Rows from block 2 of the audio encoder of a small encoder-decoder audio transcriber, named by matrix and row number. Rows with one number belong to one channel. Each number is 200 + 20 x the weight over its row's rms, rounded and kept within 0 to 999. All counts start at 0. After the name is the row's rms in percent of the matrix's.
After each channel's rows are labels from the 100 clips, of 14976, where the channel reaches its highest value: "strongest on" is what is common among them. Only what is clearly more common there than usual is listed. The data: strings of digits, spoken by a formant synthesiser in many voices. In brackets: how many of the 100, against the usual share in percent.
# convs0: first width-5 conv, stride 2 (encoder.blocks.2.convs.0.weight, 240x192x5, each kernel summed), inputs 96-191
# convs1: second width-5 conv (encoder.blocks.2.convs.1.weight, 240x240x5, transposed, each kernel summed), outputs 80-159

convs0.147,087,201,222,232,202,181,228,229,211,171,170,229,187,226,210,227,202,193,177,202,256,179,207,206,182,216,185,204,195,193,174,208,194,221,225,194,186,184,198,178,196,187,221,202,196,183,203,168,216,168,170,186,213,186,237,233,211,196,199,202,219,192,185,186,214,191,220,190,220,190,208,182,223,191,187,181,212,169,187,199,221,189,198,196,218,193,212,186,239,214,215,206,197,204,211,190,218
convs1.147,088,198,209,197,192,199,207,235,193,211,232,193,174,191,215,175,187,172,203,203,203,203,231,186,193,221,202,220,223,199,221,196,187,206,200,219,194,227,210,211,200,204,216,206,207,189,239,207,175,192,190,186,189,207,210,218,212,185,199,244,209,195,213,182,192,204,182,214,238,161,172,190,189,209,198,249,195,195,176,246,203
strongest on: "nine" (55 vs 26.3); clipping (25 vs 8.2)

convs0.36,150,194,217,201,198,171,188,220,197,197,212,198,222,210,283,208,196,187,173,180,215,190,199,205,220,180,201,234,218,193,198,206,196,179,178,192,199,140,204,197,184,201,210,195,162,217,209,193,203,223,211,206,179,188,170,214,202,203,189,221,217,196,200,241,212,202,179,233,194,193,209,201,173,189,206,209,203,234,138,186,213,236,210,203,205,214,230,209,200,203,163,200,208,226,173,212,173
convs1.36,148,213,205,231,195,195,189,204,183,227,168,195,183,192,226,195,180,232,177,211,175,216,161,191,206,165,201,216,166,219,212,181,219,194,196,210,174,186,213,181,212,217,194,204,197,240,229,188,202,221,144,184,192,222,184,176,233,203,201,216,201,229,161,195,209,173,191,208,173,216,196,205,207,192,174,188,200,213,254,183,184
strongest on: reverberation (74 vs 35.3); "seven" (53 vs 26); muffled (low-pass) (30 vs 11.7)

convs0.44,101,175,209,216,194,178,190,218,229,170,225,201,189,231,174,202,202,188,188,217,203,249,258,201,203,211,203,214,202,186,165,204,217,194,203,193,194,212,214,208,181,175,208,198,179,192,220,205,197,199,208,194,227,177,213,191,207,204,229,195,233,191,181,200,185,227,180,169,192,185,177,197,225,208,182,209,204,227,216,206,200,190,218,167,194,164,201,180,179,191,197,190,194,185,211,151,190
convs1.44,104,224,213,219,195,185,212,204,210,208,183,211,206,222,199,250,167,217,200,196,176,175,185,194,205,185,240,210,187,178,200,194,204,156,194,209,190,163,173,195,218,203,197,217,205,178,187,214,208,202,240,204,195,192,191,197,157,219,207,182,202,226,193,213,182,160,203,202,232,167,154,191,179,241,215,211,196,210,213,200,205
strongest on: quiet level (81 vs 29.1); voice: child-like voice (72 vs 24.9); muffled (low-pass) (38 vs 11.7)

convs0.40,078,250,186,237,198,195,189,217,193,204,189,209,185,183,192,173,210,196,217,184,206,190,171,191,202,173,182,212,210,205,189,190,198,215,169,206,196,218,207,174,155,204,171,190,192,211,207,205,185,244,214,208,163,194,180,155,199,176,196,186,199,169,186,159,180,201,231,197,170,210,204,165,170,200,197,195,157,190,219,190,201,203,201,203,198,190,193,207,194,209,200,213,189,194,200,187,179
convs1.40,086,210,202,171,206,184,178,182,212,164,203,185,209,204,177,213,195,225,180,188,217,151,189,150,215,211,174,209,211,193,223,187,198,204,196,225,190,197,193,225,211,195,195,208,205,187,184,186,200,192,176,214,208,213,159,159,175,194,207,198,189,219,154,187,201,200,203,184,219,225,192,186,165,199,206,197,194,196,194,177,211
strongest on: quiet level (67 vs 29.1); voice: high voice (51 vs 25); muffled (low-pass) (50 vs 11.7)

convs0.14,153,179,213,182,180,204,187,210,176,145,186,228,179,182,178,198,201,217,191,221,190,214,190,225,201,159,203,194,181,189,204,185,196,197,191,180,172,221,214,178,184,231,216,190,188,200,190,207,195,162,199,205,211,214,180,211,183,200,194,220,197,207,212,158,200,204,215,199,207,202,211,214,207,186,202,195,217,209,176,204,203,212,219,192,190,217,197,192,197,207,211,211,200,211,184,176,213
convs1.14,128,209,198,185,205,184,207,245,187,198,171,207,177,213,225,185,206,154,205,185,221,175,223,167,170,167,195,185,183,200,181,222,213,196,199,178,217,215,151,208,212,208,227,201,209,210,196,191,204,209,239,212,226,203,251,230,232,222,207,210,220,209,218,174,189,203,205,167,195,175,210,208,218,177,211,203,211,208,235,223,208
strongest on: "nine" (64 vs 26.3); whispered (32 vs 5)

convs0.6,079,193,224,222,181,195,229,191,212,189,219,198,224,206,233,208,201,194,210,212,196,249,199,172,224,196,193,176,192,233,199,219,190,186,159,182,212,214,207,217,202,203,199,181,201,207,195,208,226,165,208,185,205,206,187,221,203,200,173,248,201,251,190,220,218,203,195,205,192,193,210,217,192,169,219,179,182,212,208,181,219,221,189,201,197,221,227,190,212,186,201,196,217,209,200,171,197
convs1.6,095,176,210,199,209,216,223,208,198,196,182,225,195,189,183,208,216,183,220,194,180,196,223,192,198,164,186,201,178,201,169,211,198,184,211,234,191,264,182,234,181,199,208,203,184,180,181,190,183,221,188,217,223,200,231,189,205,208,206,163,208,169,178,199,200,209,225,225,175,198,156,192,224,182,190,171,198,195,201,196,205
strongest on: reverberation (100 vs 35.3); "six" (90 vs 25.6); first digit: six (36 vs 9.5); last digit: six (34 vs 9.7)

convs0.231,092,193,209,186,199,192,208,196,173,180,201,163,193,153,158,225,206,195,202,198,240,189,206,225,185,184,194,227,225,202,214,223,166,188,202,210,165,214,207,185,210,170,216,205,236,194,169,198,190,175,181,221,206,185,210,192,177,167,189,181,184,215,220,176,168,221,209,249,172,214,188,220,194,220,220,206,181,172,210,184,202,221,198,219,223,205,197,227,203,217,230,182,193,207,192,150,219
convs1.231,106,199,196,181,194,200,200,213,191,181,204,197,194,191,218,182,171,172,225,214,206,185,191,206,196,187,225,180,189,198,180,204,208,231,190,175,205,167,192,145,227,192,188,223,202,204,222,210,213,190,169,191,168,197,318,188,175,189,193,164,200,171,241,169,195,164,197,210,211,223,209,201,185,220,202,245,189,218,174,203,191
strongest on: "nine" (83 vs 26.3); "three" (64 vs 26); last digit: nine (37 vs 10.2); first digit: three (33 vs 9.9)

convs0.11,100,198,219,198,202,171,190,190,189,161,199,208,211,197,208,208,220,199,191,196,184,201,226,206,210,205,218,213,197,239,182,187,211,202,186,226,198,200,208,175,184,196,225,186,230,202,176,203,202,203,180,185,209,197,205,234,205,199,229,189,222,156,210,194,200,222,199,258,190,198,208,194,199,179,203,242,181,199,181,206,195,221,203,216,224,179,191,226,202,229,223,199,176,184,175,202,226
convs1.11,101,201,185,214,210,204,211,203,210,197,184,205,216,203,218,213,219,196,180,209,197,243,198,186,214,207,210,188,206,208,199,191,187,171,197,183,205,137,217,203,213,190,199,213,194,223,252,191,230,197,150,183,194,225,211,226,174,224,201,194,181,206,203,149,198,230,196,236,207,149,174,193,192,185,202,214,205,205,222,187,197
strongest on: quiet level (82 vs 29.1); reverberation (76 vs 35.3); "two" (66 vs 27.1); mains hum (43 vs 12.8)

convs0.45,066,190,215,221,193,182,224,206,249,186,180,181,197,211,194,206,207,183,210,215,220,216,215,186,218,201,147,178,199,198,236,212,191,212,247,212,225,187,202,211,206,202,188,195,178,192,206,210,199,185,183,208,190,228,200,223,214,187,195,254,204,229,190,176,173,203,199,207,192,223,186,196,191,176,208,208,224,190,191,219,188,210,188,196,213,169,200,195,174,162,221,204,204,194,192,172,197
convs1.45,074,181,187,191,191,205,194,208,205,212,186,188,192,199,202,206,198,172,192,204,199,213,211,228,179,217,197,206,208,183,204,194,201,227,205,198,196,206,201,192,181,196,216,202,218,220,216,172,187,237,250,185,221,186,211,215,181,192,205,216,198,181,197,225,198,238,190,174,166,210,190,202,213,172,184,179,194,201,181,202,197
strongest on: "nine" (75 vs 26.3); voice: child-like voice (69 vs 24.9); quiet level (65 vs 29.1); muffled (low-pass) (37 vs 11.7)

convs0.18,099,197,219,174,212,180,171,211,162,196,162,197,228,184,198,201,188,227,200,218,183,235,221,216,190,191,198,209,192,209,202,184,166,194,209,206,167,186,213,190,210,217,164,210,207,191,195,171,204,177,183,196,213,188,231,197,216,175,161,186,181,186,185,221,211,212,174,210,192,229,195,180,212,197,202,224,210,199,177,200,189,205,199,197,187,198,186,186,185,225,259,186,195,199,187,199,189
convs1.18,096,230,207,196,196,185,205,206,204,192,173,192,188,227,240,189,216,162,203,219,222,199,224,183,200,207,187,178,201,218,144,206,220,216,203,208,203,200,187,190,187,197,174,208,197,218,187,197,179,214,123,197,198,168,266,151,183,214,214,179,211,218,235,229,216,199,188,175,232,230,217,193,195,228,201,201,210,221,169,212,185
strongest on: "nine" (97 vs 26.3); voice: child-like voice (60 vs 24.9); first digit: nine (50 vs 10); last digit: nine (50 vs 10.2)

convs0.122,125,222,232,207,204,212,222,186,199,213,196,197,214,147,214,224,200,190,175,208,190,186,184,192,229,227,205,190,209,212,199,169,212,186,195,223,244,198,207,201,191,175,183,186,196,174,209,188,201,206,206,221,180,196,206,243,187,216,181,212,208,180,199,200,211,202,209,221,244,167,225,202,180,207,168,220,197,151,180,203,211,190,181,193,203,225,205,197,224,231,214,184,242,207,231,194,208
convs1.122,118,186,228,164,190,193,208,193,186,190,221,198,188,190,175,173,235,256,201,217,207,177,204,194,207,178,211,229,202,219,166,201,197,222,202,210,199,150,217,193,181,182,223,195,207,179,215,185,234,191,217,187,168,171,185,200,184,193,208,184,199,184,179,179,189,193,221,262,237,201,196,185,188,198,193,181,212,189,199,207,191
strongest on: reverberation (83 vs 35.3); "three" (78 vs 26); voice: child-like voice (66 vs 24.9); last digit: three (52 vs 9.7)

convs0.102,065,209,192,177,195,186,205,197,192,209,191,199,191,188,156,198,209,196,186,205,187,223,231,169,195,212,192,200,212,163,205,192,201,206,194,248,206,200,248,202,205,229,214,198,172,205,216,174,203,188,225,203,197,197,171,193,193,197,191,217,197,158,158,190,184,186,182,180,202,195,221,222,167,200,214,217,199,198,189,202,193,203,203,197,197,231,210,182,213,208,184,201,191,221,217,203,203
convs1.102,076,209,238,203,192,166,198,161,225,172,269,146,235,211,208,165,202,179,189,224,199,211,209,204,220,199,224,201,191,179,217,196,198,209,189,187,196,189,201,185,186,192,196,191,176,205,190,209,286,217,188,209,186,156,213,205,198,218,205,188,195,258,220,201,227,175,215,197,245,223,214,201,218,221,165,206,206,228,145,199,194
strongest on: reverberation (86 vs 35.3); quiet level (69 vs 29.1); voice: child-like voice (66 vs 24.9); "two" (58 vs 27.1)

convs0.48,071,199,177,222,193,202,183,210,203,238,184,193,209,207,188,198,191,207,215,162,190,203,212,238,225,182,217,202,173,215,185,217,212,215,217,195,197,234,214,204,195,227,192,184,223,156,219,174,197,197,223,188,205,203,230,193,202,213,208,188,173,198,212,224,181,201,215,239,168,193,156,201,212,210,202,198,210,211,213,184,180,179,199,229,197,213,207,177,192,223,200,237,225,194,190,163,198
convs1.48,080,202,218,234,211,204,187,180,200,198,228,210,206,201,207,165,210,200,199,232,210,206,180,251,195,187,182,161,212,184,191,199,219,220,210,167,177,182,195,198,223,196,200,195,211,234,174,213,177,211,173,189,235,200,191,175,202,215,225,203,216,168,174,179,192,247,200,219,162,220,168,195,205,209,235,196,196,202,178,202,203
strongest on: reverberation (87 vs 35.3); voice: child-like voice (58 vs 24.9); thin (high-pass) (48 vs 12.3)

convs0.60,100,156,181,213,211,201,215,203,173,195,223,186,188,159,236,193,211,193,212,194,197,215,207,204,186,197,201,213,211,239,211,213,160,193,197,189,186,197,186,185,200,198,214,205,219,220,138,194,207,207,205,197,229,190,207,213,198,232,195,191,202,203,186,189,224,185,202,208,217,227,227,179,161,204,195,203,194,224,212,213,200,215,230,176,199,201,240,163,170,195,210,167,210,183,191,184,168
convs1.60,096,194,182,217,197,202,198,194,199,214,165,182,218,215,187,222,194,188,177,187,184,201,170,223,206,165,206,176,198,218,177,185,202,236,201,217,198,243,220,251,199,196,196,200,199,224,175,196,189,217,201,204,182,248,309,203,175,198,193,202,200,196,225,192,187,213,194,248,222,179,219,197,204,168,174,187,200,183,209,216,206
strongest on: "nine" (79 vs 26.3); last digit: nine (46 vs 10.2); first digit: nine (26 vs 10)

convs0.73,086,217,193,220,191,172,186,201,178,227,197,242,211,178,224,196,189,212,194,192,232,200,193,212,185,200,205,187,202,199,223,208,198,214,223,197,202,209,195,175,212,229,174,195,220,174,228,210,207,237,206,200,209,206,200,194,201,185,197,199,185,192,193,201,143,188,206,189,204,200,188,170,186,173,182,196,204,178,203,202,197,196,208,208,201,195,209,221,188,213,210,193,200,219,204,216,175
convs1.73,102,200,182,163,195,192,211,199,198,224,194,193,208,196,189,207,171,239,156,206,182,193,170,235,216,205,161,216,185,253,216,204,199,147,196,254,198,186,212,227,207,206,211,231,202,176,192,181,233,210,175,191,181,238,220,184,222,226,206,195,186,183,173,225,227,173,202,252,246,206,199,208,209,209,187,196,208,203,211,202,201
strongest on: reverberation (78 vs 35.3); "six" (60 vs 25.6); voice: deep voice (56 vs 25); mains hum (33 vs 12.8)

convs0.10,105,211,177,193,194,228,225,171,210,246,219,216,194,215,182,199,216,188,206,200,211,223,201,218,162,221,188,184,167,235,191,190,202,182,223,180,201,177,185,200,183,235,200,205,208,186,217,208,195,205,188,196,210,201,231,231,190,212,197,188,152,173,189,183,214,223,195,152,217,237,200,208,187,159,214,182,170,238,221,150,194,172,213,156,200,206,228,198,213,182,192,208,180,197,209,204,203
convs1.10,091,209,215,206,184,227,189,208,194,201,168,184,198,192,228,204,180,165,176,174,195,191,214,228,207,170,203,211,212,197,193,185,191,214,183,238,205,185,218,195,205,189,221,210,206,200,196,236,168,199,252,186,169,130,225,192,204,209,189,172,200,207,201,222,225,208,176,152,193,198,209,186,194,177,200,210,193,196,160,202,191
strongest on: quiet level (79 vs 29.1); "eight" (66 vs 25.7); muffled (low-pass) (54 vs 11.7); first digit: eight (29 vs 9.7)

convs0.51,093,221,187,168,192,214,223,201,199,176,216,241,194,167,183,199,186,178,196,221,180,171,190,196,218,205,162,208,179,218,213,210,236,215,172,191,183,191,191,179,184,199,206,195,209,205,205,225,202,212,207,178,148,179,190,198,219,243,197,194,184,190,166,210,204,226,216,230,208,199,227,166,256,195,204,201,221,196,231,206,192,215,213,213,213,232,183,166,186,234,175,219,219,201,211,197,182
convs1.51,104,204,216,215,188,188,195,225,204,219,243,219,191,197,176,209,209,213,205,172,232,187,238,198,191,198,177,169,196,160,185,196,190,225,183,199,192,182,177,245,199,192,192,187,179,202,170,173,198,157,217,218,163,193,156,254,156,173,189,212,183,187,215,144,196,217,197,257,229,179,179,182,224,202,204,200,193,181,194,204,200
strongest on: reverberation (73 vs 35.3); quiet level (70 vs 29.1); voice: high voice (51 vs 25); last digit: one (30 vs 9.9)